A small sound classifier, trained from scratch: width 192.
Rows from block 2 of a small sound classifier, named by matrix and row number. Rows with one number belong to one neuron. Each number is 500 + 40 x the weight over its row's rms, rounded and kept within 0 to 999. All counts start at 0. Numbers have three digits each. After the name is the row's rms in percent of the matrix's.
After each neuron's rows are labels from the 100 clips, of 14976, where the neuron reaches its highest value: "peak on" is the class under the peak. Only what is clearly more common there than usual is listed. The data: short pieces for a synthesised band: melody, chords, bass and drums. In brackets: how many of the 100.
# fc1: MLP up (model.blocks.2.mlp.fc1.weight, 576x192), inputs 96-191
# fc2: MLP down (model.blocks.2.mlp.fc2.weight, 192x576, transposed), outputs 96-191

fc1.476 159:546471467524430553488526562465486525504505509483580521507464549526537488527527472528504499539563464462503468468433499448487502465500534510497511482473513567555581472550549535506545526477525452450528561517580554444563455532494607473427433503570501422456500466460476517480551463467544486517
fc2.476 172:470521553449549471459543497482489528464554459530453479483491455559533523455444515463511539509478587506501529509572475495528472524533511453510459414554535447546492522482469507551462443476535549551482454461487488459487513475510468560542513491457447568562439550457533490514487516562469497529
peak on: G# major chord (48)

fc1.398 083:430525522442502539489511505515491383495489484474525506456478475505425567525468447479485520514554513555481511509528479515458502539475602491572492496529504452491534477463500510456592488554485492461520542485537511510543571539543546492480471531482491438494506514552440493482571547420551512496
fc2.398 133:466482493512491538550603466506504524471523473436529447481457442545542528491540466571558558497438523467506517523523525427444527434459534546530531456472534567529487472507469461492501491435464484468525517508427535489521530440558489489475489465547520567454473500470414473557467432452493500445
peak on: A minor chord (52)

fc1.300 118:536433504477478531511478485542492443418489578434471581484509492424491455557528439505506415524605459493503497471456527495486479507467448496449497514453495520489524551537515519506486501528501503493514445511511516532453517568414613496533467524557556458457521440545572568449497530500584507500
fc2.300 131:439587561443490519584496463540599498494532505469498496551528502462507501526596529523461508514512517526452524544537479513478472563419517505516494486462484523522489509460446518502491447535505508476597517491463491494448551486526503499514548480510476515446519498447427452514492486395472569431
peak on: D minor chord (79)

fc1.186 141:475468528471575574521510515577467524506559505489487458499491541514498486557485481530502500533488527469451515470529487500464510466408475502517606451465479480514492458471464517541492464516449536493583449496471467484439548508403516549518508501528463563540584479476513555435456435475490581434
fc2.186 168:447537539451551573513443491527587448488505517492478479530545570437445504495606494477462442507569449537407540473485477508476444555450476440516475537493461488483549537486455498518443509558505523508494465504521526498406507600470507487526570509504501513502523464533475497485477508462510563487
peak on: B minor chord (45)

fc1.38 149:519425474528476530550461471604496478511472522494484576478478494431489442544503467521488410476580479498523480475441575531513466424499425489441536523491484575437493544459526545467513497520509520549460413455526500534453509540449571498501467495503548470466543461558573605498500480523543481537
fc2.38 205:540472518544566449451493534555460522528489531491575560437505430515475518521397485555462499492526549444523500538464547513508527463528513598551584448544497525459428418476531451468535529487458476479474467454550522512485423439457526539456442558488470497533598539529490511526528466504462499535
peak on: A# major chord (61); D minor chord (28)

fc1.81 144:516492478577480565557533448485363523496482515480455486467464518522535521453444453554524487438595523479494484461491512465456582385440517473515519551519535628433525490468500553445559430447476476484468484443462519483566523465530493497524404479484519506486465508510500511509454504500574467509
fc2.81 184:540433406586436544511540486430468510442525537441470524424438522532556469506485425501566524514506454451554446543512509456495493446529490427439449563495554550486520526557514492510460496450505438535506500546504578515541469520540481527498529454544559500461441450488513504499486511561570475522
peak on: F major chord (83)

fc1.466 112:586464499573498504492571475520455528470498506493482487450513548555539507467458479498501547516542577520487516490477527449525569417483534513503483472502505602526557488469495510502541500409514496477476518469483536385564457420515507526559387489518500472481485526533513567516467487470536443489
fc2.466 148:529481521477465481465510472483478575445549572418524528426498470542571514507511440501462565538499522487598548511501478491634437466552519455468485480536516539541452552517474481497437528461473486574486463488524537469469462460494490463605513506545495520511421525466532581457494440564526522500
peak on: F minor chord (55); F major chord (30)

fc1.182 137:534519478470446525445533551451519558486520512501581512506518522531534455535534479511503517575532469505522475503474481453489455499490535512514488490528541539571591472579505461534546559490511465446572585486539564397549451533508580485477442504575497437494468460452471513471524468485544514480
fc2.182 178:479566570451492443478495469518570472515494486550476511576574501590489562449551537474442589507481532533499557518518448498521518563464578510541474504448448496553473446438482510468499481507507468443456521486465463476525561442534477501550510489456468454465480513466468533506547495457479454446
peak on: G# major chord (51)

fc1.405 145:542502488494454561551521460462494575489532492454495452508501542560571472510510464506514542563564514514515507484508441464485506449488563467546468429551531594570555453482473563499533521434513443466563547469502541467499508442494546435554451469565461482503463544417473487490497458483490492448
fc2.405 205:465561557469523496449452505495597486509485476557462490594553497529487567456547534447516549492512512521502549565570425506529483574476568486546469516476417447573499470500456471520483504487561506466479522469469519449548529504551444504510575511476445480486492497494465493583555529509483485499
peak on: E major chord (28)

fc1.51 133:506462515519574527451556485512412521519525481506499454438485501535496573469405482523505545496490591522474564486505490512489580465499540519524528420540506445494491509492499489521527445466493553484476497507491464521469496489487522532526466504476447548586532534536524492454501497510479519539
fc2.51 162:534517531446540535485434505498507478548477531550550515568529515455460534528581547498455462540510431497441483512499426530469541572512486514565535500479425450522502417498504491482503565574506511443497524537530568463504505530512534525462550543490465466475563459424442486455522505445478549481
peak on: B major chord (33)

fc1.304 136:523436522503515510516465532607520511444513570450484569511522500430517419573507464496466420526529496499511486464479522518502417458528401477442512526503514520474473548497490518513432487532485546542550391482541491508433498575406562499559505513590556503481514430509586592487483453518533460483
fc2.304 169:508474468546559458433564549497458476475527527492542549460423404537457527527429479497529527486524543417502438529507561457423478463542516544551508469513566480460498457523534414503529515480480517489489525463536568477548457495509506568432462523508541514494528467541496494520533514520491496534
peak on: D minor chord (71)

fc1.355 130:513474476489486471493472493546450482490500551495528588460509483424500441541500487501491378490549499493538480520405518528535469451516427492428508496525461551468486557513545486497483502535479500562478456518564490526480448516436595534499456507550518430469547448559582564442541502521549512538
fc2.355 173:458578519492422535566522492470569509523482508533490501552523515525535509472586543470485529508516486496487482528522445496508460547477545451529471551483501505497542478526463527472489506462533451473568553478480525483544511498614472488497520465479488485449435481444450484522518481431527496475
peak on: A# major chord (54); D minor chord (31)

fc1.98 108:478537520506428510543470475476432456474481571478489627465519440433505526480469479510471435425570493501504491580508514516509470486430511482528508560508510564451504536501509533454530435530461443503551447470541518527518532480532501533549439514502561468467464479544526493520515527491586501505
fc2.98 143:554524376499458557487513469472515552523526468531452426542435575518543439455496544469554498517508448462519475444472485485531530442515459416461487507510549513519515552550491492525469526453519510521530505545456510529523440497494500425466501446554517467481453474528561526466425496523561543495
peak on: D minor chord (79)

fc1.541 134:549453490473482547501434501552512523479503538430495569498500490412508442585518471496498411532534457495536468478468499507524455479512437489466496526529483544506467536511455471538477552538496523532562418492551534518442448548401586479527487506590558481466570440497604607487506412523548555481
fc2.541 196:565459419582531488417536550482517548499487460481510452490472481551480508508480471447578516492490510397518468531511539486495517498546513528514468456492512466511529450532525463537525555428573521489509512459498523486537443511501518518441511490521524514504527480518522496558468515573476501495
peak on: D minor chord (69)

fc1.317 104:469445554546600518511513523579495503494520495481470495424532502506479557460444459554501526467497644485500584525521515536453554462520533551540540456497478499492486476534478534470491450492477565519468466481470496456445496461522506550525464533458448531534523537541492546502508502513478453539
fc2.317 127:509576480537478494513545545437559531491470502404516468473507519589536519483578452476539549502532489463525495532578462454482503553450557522481470534488533490526453408513512489537482549456524454430507573481457510511534480515541501505507550496546517480485469481453437465530479518464458503486
peak on: E major chord (55)

fc1.575 168:515467502539590562458520547489477554486516488471450454490471503528494535527469466475514519485526477510502480439556529475518487526522449502504534449497523419474511474495469489543437548461525538466453454478474502467450514574482470579443522467467506587583598491505553480523470456537452545531
fc2.575 222:440539550425494521572467444559531469492535525482526513536511488421491487520572485551428456503531523538453527512463494542515462481421477478501542517501482573481472525447467494456499448531426503509527478507488511493430539495493525469538466516513479488450542489468492538465482427423535562454
peak on: B minor chord (67)

fc1.122 124:459512465450413516540475416431455485519473519511519575495570484512501511458481523514526430457587455506543459520502449465522454510415478482543520552587502543431470518460425483431531501518495423512525510460494511505544549501548476487546461470470595461493504501501520502455512526491585500502
fc2.122 176:471535465511481486510516433454490456528462464544449522506501450518480568429498519472530505420514479574494520419508457487541520500519488423546491533542513504447460565489420486437460485471516463547441486462448484462551551473557424472505465442468542514507476519570600516504519577549557450555
peak on: F major chord (33); A# major chord (28)

fc1.243 125:466502492480495501529433452580554398457518486491463488486448565406439477495554488511547431450479528519435513594470528549459560499450469476437498519482426497516488562491559447498506460520466541531552494561466495557499528491481496518435550511526450463451493489549467511552484548469494521468
fc2.243 140:482448437448497530490532457483534517466518440471517447505535543548521508491549468521529518573520483542543517523503467481484563477455532554571541445541481518534574457529478445432565556442530437418528574488464517495509550466503509500490515466533516468472528501564441497450468504434510541444
peak on: D# major chord (40); D# minor chord (27)

fc1.48 118:521456495609490556493507541512505532436474538470486521472488517491508491542537454505508484531554480498467477499495579485485459471484443507514515507448534539458613505481482459526491553468505527481512506472518541443533483586514506529480463499545629527469517383542551518514479488472543508478
fc2.48 141:481489557567564473537516538522472471470479484419503524401481453513507572509543442528497501457495573503497516555551502492485451557510472526507494475482521484474526521494492551521407429451484537530509442517505499457487503526552498548494528550473487574492485513499496466581535497542452472562
peak on: D major chord (72); D minor chord (28)

fc1.485 154:515445496473451575471539511478503509445548521472537494514475557544529530518544473510494565584505467489538509500458465451483512471495580500546494489466494550552595494530509494515558528467496449435544561543507541461580466480517553453511483489550505413414449467474443547435528465458566493446
fc2.485 205:494529604422522441480471496501531558500557525541529511589575497546508512508486526487404569530500523521529550479553434533537479541513569514504499466519462463592474471456473501528458523528509480511485495478520509462440478467485499511587493532475416489550484521393487524475537443500447450485
peak on: A major chord (29); A minor chord (26)

fc1.158 106:557432523597499489523495478518428493514442507478479514449501472545503555453430468513499519445586567508521543473494535525527568432523519515527511529533472566425492495490522547446496522451508506494429466468499521499530495484531510533551442511474504458512519540558556515516501544479509426589
fc2.158 139:470530482544471546495498510458545460494487473485416463513543539490495506483569508467611500476528485468543504588562515436476491591462504505491446531455503472536460511565464505572417511490550509477566505509462499524521543563529459518463596455503536548489505488453493478581497543525489517515
peak on: F major chord (47)

fc1.42 099:446473498430543542478482530497497500462597505460578493510566502520491486578514444537494502576545500544501485561539478487513436491456518511547549432552462493545520476501490434510540535504456489452596535510524535462496515543526535514487502549551439496530529493482457516417529440425539551513
fc2.42 132:503476526478437498502554469490495486476491522464573519487496434531496553492541486555480593552429461508569538522506466472499540493556561560528494565455545519519439486516482459434492548517460409466533502510475521540499512425555492415507482484522511465462454554478432488474525462479451506431
peak on: A major chord (41); A minor chord (37)

fc1.403 118:533475490495463531550532435476450558465516472425463487519528514523606391501509493536520479516481495485537485471482480456520465429477455464493498471553506618519464553508459545495484523482512474505594480480474511456492500460406515484625481460584548503505515546475559545436378499515503502452
fc2.403 169:495498441496458540523476508525540405470542520418500541486438549419459507544591428510542474515491414483479494517473538471426508524457467485487489509409508510512495547536518479537526489566479498507562548606510517549519529551499537483417561494556521491446498443520448499512495485479508580484
peak on: F major chord (33); F minor chord (27)

fc1.356 114:529496503462446475521459483502531503450518561493476538511587527433510449561532517503487452547492498538500521484455487547522468523514494460406457490486485500517494566504505529534398474547511487507594456557507490517460501547401570472580518524552493431475459462492518523412492530516515504438
fc2.356 141:466470483514528463501524537517501425475546539563421548432435493475452505464461509508600519426432546476471514505546509461431542517523499461466472549428545508503468563506548527519531460560457589541457470541502517492489523446466478536498578507443466513458444539597442528539448554519509459523
peak on: D# major chord (35)

fc1.207 136:487482509549574516534484497622514487492509489500472465450526559482461548454477480504500480452484636532415542538489550561458552470466491512510534437498423493467515507486504510476493437478480624509466426504462471478483529479491479598471512534478451553537570507555511528539471512480519515556
fc2.207 171:493554525523501492499527454486554548512475470496514459534576503561518508474560531491491562510432525474507501576586481469480522562462542573536486491462478511549471418482454504523475535464546467416521532461424490487500500458514441525558510452490539534455513565457453485542485486457432496432
peak on: B major chord (57)

fc1.217 113:501523498497478453544495468512488532514541479486538499500511511430509389553501508564512408484460509488496466596497578498495483529465396555450542419512521512496475515522541471526444476495476504518603470590481426566430471460435481504457514497527468553540569525465473463552431474522456606504
fc2.217 155:536428541511466479523505529547461500462514538481533536468503438462537444535498466536451521536519520510526482526414576517460446437543518546461502484473562500465517532503564575532497483514502488571547468490562498566429467552504562494507459529475545459490466479476497510476507483525471408486
peak on: D# minor chord (57)

fc1.305 141:503479493516487510473467567522488446481479587460580588491503523504494543499510445529466508515570492521471476488461460513500461471537539484510521556490500511477522499534510501466525493538457463483478537486617550413550488521528603551484422547570550422453470413505513515440564502441558439533
fc2.305 175:452520475486479531534592497425512511426571505434445477486478528492546465491519459508616477519490513505483498486550497418454489483471463439447463493504593539531550549502484557561488446506489520526586491540477546492512552528482491473537516465566516538512410464448493506470418502538539539469
peak on: D minor chord (70)